python train.py --image_size=48 --kernel_size=3 --beta2=0.95 --batch_size=192 --adamw_weight_decay_other_params=0
Rows from block 5 of a small image embedding model, named by matrix and row number. Rows with one number belong to one channel. Each number is 500 + 25 x the weight over its row's rms, rounded and kept within 0 to 999. All counts start at 0. Numbers have three digits each.
After each channel's rows are labels from the 100 images, of 14976, where the channel reaches its highest value: "top examples" is what is common among them. Only what is clearly more common there than usual is listed. The data: rendered dice on a table.
# convs0: expand pointwise conv (model.blocks.5.convs.0.weight, 256x64x1x1), inputs 0-63
# convs1: depthwise 3x3 conv (model.blocks.5.convs.1.weight, 256x1x3x3, trained with AdamW), a 3x3 kernel
# convs2: project pointwise conv (model.blocks.5.convs.2.weight, 64x256x1x1, transposed), outputs 0-63

convs0.63:542469493472531513496438479497461488493493517533484481506503520510480522511498476538481524557513532520528511539492498492555481472497493495480462515511491538511479498506477515454493554492482473
convs1.63:480449520496467526512491514
convs2.63:501502465478518476472446533446485487517457500550461526530519452504532512517509486518529534492540512525520509526506521520515497474525511520505516485494512493544536492517499498544482520525512525
top examples: four on top; total: 4

convs0.126:456495506457497469498501506493465522466542498552493550536469478506543471485518521534509539522488518511475509499505513501517461492516512536503527496533510477495483524523513472451506500481446491
convs1.126:513480438501511499490473515
convs2.126:481457472454473490496488519511483503515459535515464498476510519511499461541514484500558509500539524500479459503494524513518463464530516552511514461520465490513512515480544498511488491489474526
top examples: dice: three; one on top

convs0.24:467549461482491485532454523488494476545511484498528490521508526505516503510488514525462485480508538463490516495534501483521499517538484534547499480556512465513507531496472533525477520523466483
convs1.24:490476474493485460518521459
convs2.24:492498453496518498480492505462503482526502486501454490509518491515506525463469532510512499472494443491511508539516492478502499482486503498529472498523484517497512487417509476498461507413490487
top examples: five on top; total: 5

convs0.114:551496490472448489487507526524505507521513521485469478495528476467514504492465507482490525505506491518497498531463491498533453453524532489486519553534481527508484436482483509474507479465533511
convs1.114:480470470482501506463479535
convs2.114:525481527477491473469497486508531529497484474497507481533518468534488492470485483526476496494514477513532515567518505538537530477511556524499500514511472497541514526492510513449562488510517495
top examples: one on top; total: 1

convs0.4:532504518484455498509494503477470456482493519513505461506543449500473518492479470497498492571508487472515456466456498526511490556484506498455528544495513514480473494486513520494502514503512484
convs1.4:473479466502523456518508480
convs2.4:507461536465552496482507491478457511495489466508510448502498526510471474451493527515529485489533520478485538496523505500496474471489511526502568528515494500488498489538525473498526536489506540
top examples: one on top; total: 1

convs0.212:514485480488502471516442492573542524503498471505479503491484515484461505528499497508522507486480489482466522515528474488511464474496476492495485497515535485462503528539518474525564487478518456
convs1.212:502496526469480468458477482
convs2.212:517523474521471493490519525489536513484533441492486476488526505467501479508509520503514513486507526460509475488512528489509485510486532475545525523527502591475527480496510473465480522497481540
top examples: three on top

convs0.251:496489530467519479498506510482472484492487495510476493456495470451499531462459534491513512495468542490528504491455524536465494496516495513527460471518464503458498470516469510444467479503522502
convs1.251:466461497494475490470508465
convs2.251:519493513465487520520467532501465466506490467502501496496530517507494508474498481493504459510441513473468510484480508524520512553448494505490439493508547496516499483499448512479485478523542463
top examples: six on top

convs0.132:544527483458496511513507475497485468499490515537489468538498479476493515432486475468476497560498524483522480498446470499502489525476504468514515507503483491523494472458554495494514521517504533
convs1.132:478456451508510492494520510
convs2.132:505449503521547533458504491497485506462493489517515459550549485507478506507503486492505471522474487507511518513494450490518525486531509511524503538503503483486481528570479456485542498507501528
top examples: one on top; total: 1

convs0.81:490499521510517445498452490490506484496468517536535532461521519510498484492567528544527507485518451472476514526490514487492498486514496458495519498492495463478519506547461527527498474472521494
convs1.81:522523493503497479449469478
convs2.81:535492502487526486527464517529531453495549516501513514513523491517514487538495539484520541524523463474509536487487473493503487471520513518547529527498503438452514529474539507489518504507487486
top examples: four on top; white die; total: 4

convs0.209:512527482497509459472512512477477512547506494502476496477514493569508502500487519485527546496501484508437483454525481495521495497488458467480518523523499495513519479456510451522533505534506539
convs1.209:512500467525502472497451477
convs2.209:504460496532469534538475491483503472479510510463488511528505505516517490519520499484559536462512494491481518488520476485524507489498523481578499487479534437488532514496524493518514496540529481
top examples: four on top; blue die

convs0.86:504504477465475550473513520512567527496448533513487463498541519509530517505471540503501502476504527533496522505495475504527496456510486500465482521536480500539473488476505504487483533477517462
convs1.86:543504501513488489538497456
convs2.86:435506476511498476495518463551460480487507504499519544451504487485498505531511528490496501466471528509521504475502478509480520547491505495523501482434516546504529462503498533511486517499482537
top examples: three on top

convs0.71:481495492504473495515491514481491481479512484446465520533523506457514501536464512493498510467457496522550522543486494470466448507483483499538516474436536496525486505526500527500497470486497479
convs1.71:466461478494511470490493464
convs2.71:494504549468468502506539475498523517539476484485501518451493495491459451526491472506518508460499504451564494536494504515501479488542488508515494504517459500504518451493510481449517515503514506
top examples: six on top

convs0.119:495508524479504506499470506525516465503503464482492482493506508492518546537523422522500502486476494483494502486485499477518502509511460524504441576522511497494502519510473446521506526487486550
convs1.119:531447478508481483508507476
convs2.119:541519504459509532515483476505471481485503500501521532529559498457471506497523471492504486515473486500487465503467523477479497449517483451526490504503484463467523492484524469557486528486486536
top examples: three on top

convs0.179:540530472461518459499488475477467477509508490533529467499487482491509455488532471454502509544451487492515451503517463530500491539471516479501492517486503499485474540492472547510507478486490517
convs1.179:503449482505497456527498506
convs2.179:553461531455493477507487501492470512499498444522543500495508521505506481490532543489543480508502507478499536476468500492495494485467498455534546522485520539526518523493531508464499517469529513
top examples: three on top; total: 3

convs0.245:487512477530495547495524533519509525495505471480507515511488498449494478505508504485512463501476500498547516556501508465489491555491442502474504542488506506523463512521503533516471467515461546
convs1.245:511509487480507502480494434
convs2.245:493534527502536515483522453486497508524540441489496534499471512447461477468515473474545469512513520495518531496460544453499515520487476506504510483522491509485485490498505490499490441522499499
top examples: three on top

convs0.108:551533475482483462537467474468507507492482488539488467484482484524455490483536472478492457515505528462522489518496472519513485485491469511485498557495539473520490517506492525505495467487462465
convs1.108:453463478490515472520492508
convs2.108:539497504473531495496444499494491477500476457510525501478489524545481484462500512530519462455510557464509545481500507497495480490488520547475495528495508516481546494495524513484454525484506527
top examples: three on top; black die

convs0.122:468491473502481504506498508510481534553524506487470544502495528540494493522491497469528463500524503527485513490538480478450534493467516485508499507481483455501526484496451517541485477460557522
convs1.122:532555505516474478512506503
convs2.122:536488456519536527506451481525520461513486520473489492545527479510520465510510527502531503492532461468519506505490464455514507477550499494501546486493521463485501535487513502477497520465462507
top examples: five on top

convs0.248:483486506516474528547485468544471515563513507511522474488511517465458483507507503550494521490506515465506497514478490491512531479535451466502505534489468472531507540504518469504518466504540500
convs1.248:501523525447494516471477505
convs2.248:495487485473460512535492552522497516512494485492522498513511477493541457510509533526520506509542520515564485498518502489485525466538472507510480496498487544505531539508498443503492496440479528
top examples: five on top; total: 5

convs0.215:524580491500496510464475497550510504543525483527528527466553486512498502481492490502513505513501526488483455517493508483527503479505470447524473533542510505504464527474472503524518491499518483
convs1.215:492497467513524481443489506
convs2.215:537484495478509509498529531528473517482493476469525509524515484498478516517505477501520497486498532475513535486523495488526489511474492470536529538480495421494465481512496442523521453532528466
top examples: three on top; total: 3

convs0.141:528493524478551504520481515517498507494487503494469486546531509497483494440503514517478478485455505523543496554464522486555493468501504457487525531532469531489521496486479521509488482518534516
convs1.141:483497504497501517468438488
convs2.141:506488518485523466460453512500452508497474459519502522510539487500470479467474517508492492489503505505489457496470516506479523512488497539441491538529516516551457473534544487491500502496533519
top examples: one on top; total: 1

convs0.6:525520520493521470520506495525495504503510509515528565443509512523452476517476448479467484533503488483495455487496482521488527495507461463481466503509488483437484497488491530521480463496498487
convs1.6:536502525505474461523470496
convs2.6:528487476493475503548481530498535468486483505521524506526526506474520489533540537487506482521494504471526519493490476443508508498511533473516519545438521465489493551487512515496517515474462529
top examples: three on top; white die

convs0.85:545521535559515530539499467499539485502495487519498446495501522516497497460529487498483493517494454496460518462461473504508513527486503491493495518505518514435538490519505490513546500532495516
convs1.85:493473496493468470518512451
convs2.85:521490526461508503496475474508468501491515451499522489530505498497511470419498513526490460495518536455434518537492534478467511518482493513483530502482471536525501493494476497517507530493521488
top examples: one on top; total: 1

convs0.89:499523470532515534517497434466508466476495486510487491511546499515499458461518436492445478509493502490499485500505496486465454515509512522523474506505496453464496500503507531472527501482469527
convs1.89:519457469480491532494513528
convs2.89:479481488513470532477508484489535483519496539510513502541524447497497544540526514511485510516464465540531502521514465492512472509526495491516440478481529513514516529464516520493554505518471510
top examples: one on top; total: 1

convs0.253:553514554535490490474527518509534539523520499491485512458510481500524505493462518503520518499534512540495503455497533496490482489489496513476523497547538487458538531522506468506509504531547479
convs1.253:533495471488520482456497471
convs2.253:491453450503516529491533516530488469448528531496481521514567511489519495525520486511524503542499457508496524495519481487532503454513537492524541504499508479481460490513523479489487462496521500
top examples: black die

convs0.17:519480488500515535463472468474491490478467517515511469510538473535486511495487542507531499460514553499537514538466535535532468479512487465527505523516463501477486510496463483482546508502525490
convs1.17:464495515473508525499448498
convs2.17:517451499478533442496463484453474514506501492505464495486525526515485520498509527542509543517499478472482452519470510484504489506522495497444499544514537511511482497497528483466472508478509546
top examples: one on top; total: 1

convs0.38:534512511504506466470500508469463488555499513529472513498524472513490496479509436516497517521524470460496493523491461504512484496459449514463487552511523502465498482485525528544485528507507521
convs1.38:524499490519496464505445483
convs2.38:516488545474478490514473481513497466461529516466479570545479512505522482505512532449532498470511541460494528481519496504513505497464524487520536511471502465468511491485511492526531499523503479
top examples: two on top; total: 2

convs0.46:471495458513528491462499501475484469468499494474531463566520510498500486497504500534537523532480531509482536509480491497500537483440486522477501474486469531486451482523470478493519526498472510
convs1.46:471469496456536495489509481
convs2.46:506507518527494473520536515556437459513519477515536479548517507472517456496554495519483493502487526489487556491512501482493504494475532495480487489519525531525512508534530519474487527493492532
top examples: three on top

convs0.40:491502502546486510529484495481503524480506498543537497481470474476508473519530456511502506505527490492456539482497538516507515504528502533522472509497517480487525542492519509562536465566511527
convs1.40:476492515493465504530488451
convs2.40:493547472544475534530482515482459527514482446511524474513542539478527544474512486499501493535494490487480483483498506477460510502462500467509477547509483513529501491513470519524504485502525545
top examples: three on top

convs0.77:540485508463522490521480479510443497445496523501535508482517511519493467544478476494498507534477497511491527525474527459504495546475496481488494547507540488569502502490488492474501488517507462
convs1.77:512524519496478487481466452
convs2.77:538521524494453522525475503469557480479504516492519523457471498491478508471476493508464469483473518464570519509483493501513529514526508471463498524517514487486517550488487513517518481506460516
top examples: three on top; total: 3

convs0.170:535497453490514442503453473483519474494533528512497524515508487520489506456491456515466482565485474481519475493549490484496496524494487513500547520524503492480477542501529510513462497513479497
convs1.170:463465484505506458527511487
convs2.170:553454504448539483498515517484464508487507474533551460508487531543494490479509500530513462510508536474481543501498490473520488497491544513504535528500502531485491506515529471476517530485510528
top examples: two on top; total: 2

convs0.236:489538484463504537466516517509506490471494508447507532526468490506506539446505501491503519528466508506546508505503498542518518487447510481459514483516508544471464497528448495488488515496529479
convs1.236:463505526478490489539479470
convs2.236:526468491463528466546477501492486469522528561539483474491539502481509470512513537508500485540468502490540483491518513515523499499557534524495486513512549505464517515468493518505465504519503501
top examples: two on top

convs0.187:542520479444512470506522535521486482502485536523502492518511497510516495488500501538506485475468528506504544504475476508498513513460538493440519515521516494470498483467484566542470530484522479
convs1.187:457518531512500515534498468
convs2.187:518520441504494503500488513548537466489526553536491508506518492438521484495512508510473445529474508551489508512520489517500515519500500471509490480503538487534515507484497539547493523496465487
top examples: three on top; total: 3

convs0.102:506490504482525478506460519508570495546498459472504497458506513496491458520508490498479437476477505496504488518542512476518544500484542531480462512474491515518477480510493535513454490520510487
convs1.102:482477535476506511506533459
convs2.102:507460477469505515487471502543475481525523510514476489518513528504516469499508541518506453502518516499521477520548520494550489479534509468513484464492536545492521504494522477554521479449481522
top examples: five on top; total: 5

convs0.247:506485494536477520551509470570488519536483484524541476469507514477451488480504492550496530499493504468492514493490490513515529476518471470497468534511471468534486536494486479501506472506540489
convs1.247:513525536456493510473473506
convs2.247:502497489468461500545486551525496535492471494517528494508498476487527469508524550531506498507535512512551470513514488478484516469531480514493494508497492525500518547517500458476491511427474524
top examples: five on top; total: 5

convs0.29:434511494499500536496506456534525482490513538473496487475502501486540492491511532482513458481508494514496491537481533452474500496480521500498471484441498478538472544490525484520488506542538483
convs1.29:492478453488453493494480506
convs2.29:516476460527485489526530531451476537525488526488469500463462517497507532491456505507481519487486441506537503466510471509500538510543502500501511513495486532494496498505451468460494470487531521
top examples: five on top

convs0.120:465552523464448510523485507518503496508512489501511527513519472507485541484512457513443484478480517484500485516498511485490527509489471510534457516528488453485504496514531455482495522557461511
convs1.120:499468480537478468509533513
convs2.120:500486502453525505514487521505450512514514497499511450520513520462496503497522463509535465541467523469531474515520505489525496454521470491537486465497477522513512513478493457544528452502476528
top examples: three on top

convs0.228:513544490502504509478545477489547490481488503457491505480547498528465494533473467496486464522463485529538495518507482511514492455520514462483492536515469513539514470487496527458474489508500456
convs1.228:508510555503484516543508501
convs2.228:485484509483503478514447457518489495524480547540502486485516508489509505503513527546512460474514505513494433558516484467486513500559538476485502469476522502467520507467510512499510518495492529
top examples: three on top; total: 3

convs0.30:481520502492518463528495474552516511469484526512526490480482482489475473518504502528513499461533517491467515511475505520544525484502491490485455514515514454539548551496526492494545476488545473
convs1.30:527486533477455489486476490
convs2.30:483500530511470506525508548495521532482484468481492501501484515458492470508549514515502517511502500471529538494488541486486475506471499472548501500510489546486555472485501490453531547453478515
top examples: four on top

convs0.142:478502471449504521501491496507484465521493473465518521489480491512503497475518493507489473466496546470491464498507461495510465523485512496490519489551519506526468561495498524503522456534492425
convs1.142:471466482486460496520477475
convs2.142:463518490500513530486529488481507508567512542489482511473508492485523506484453509462545520465518474470486504480532479490504435485502476521492486518507526502465539523454487481528525487471504513
top examples: five on top; total: 5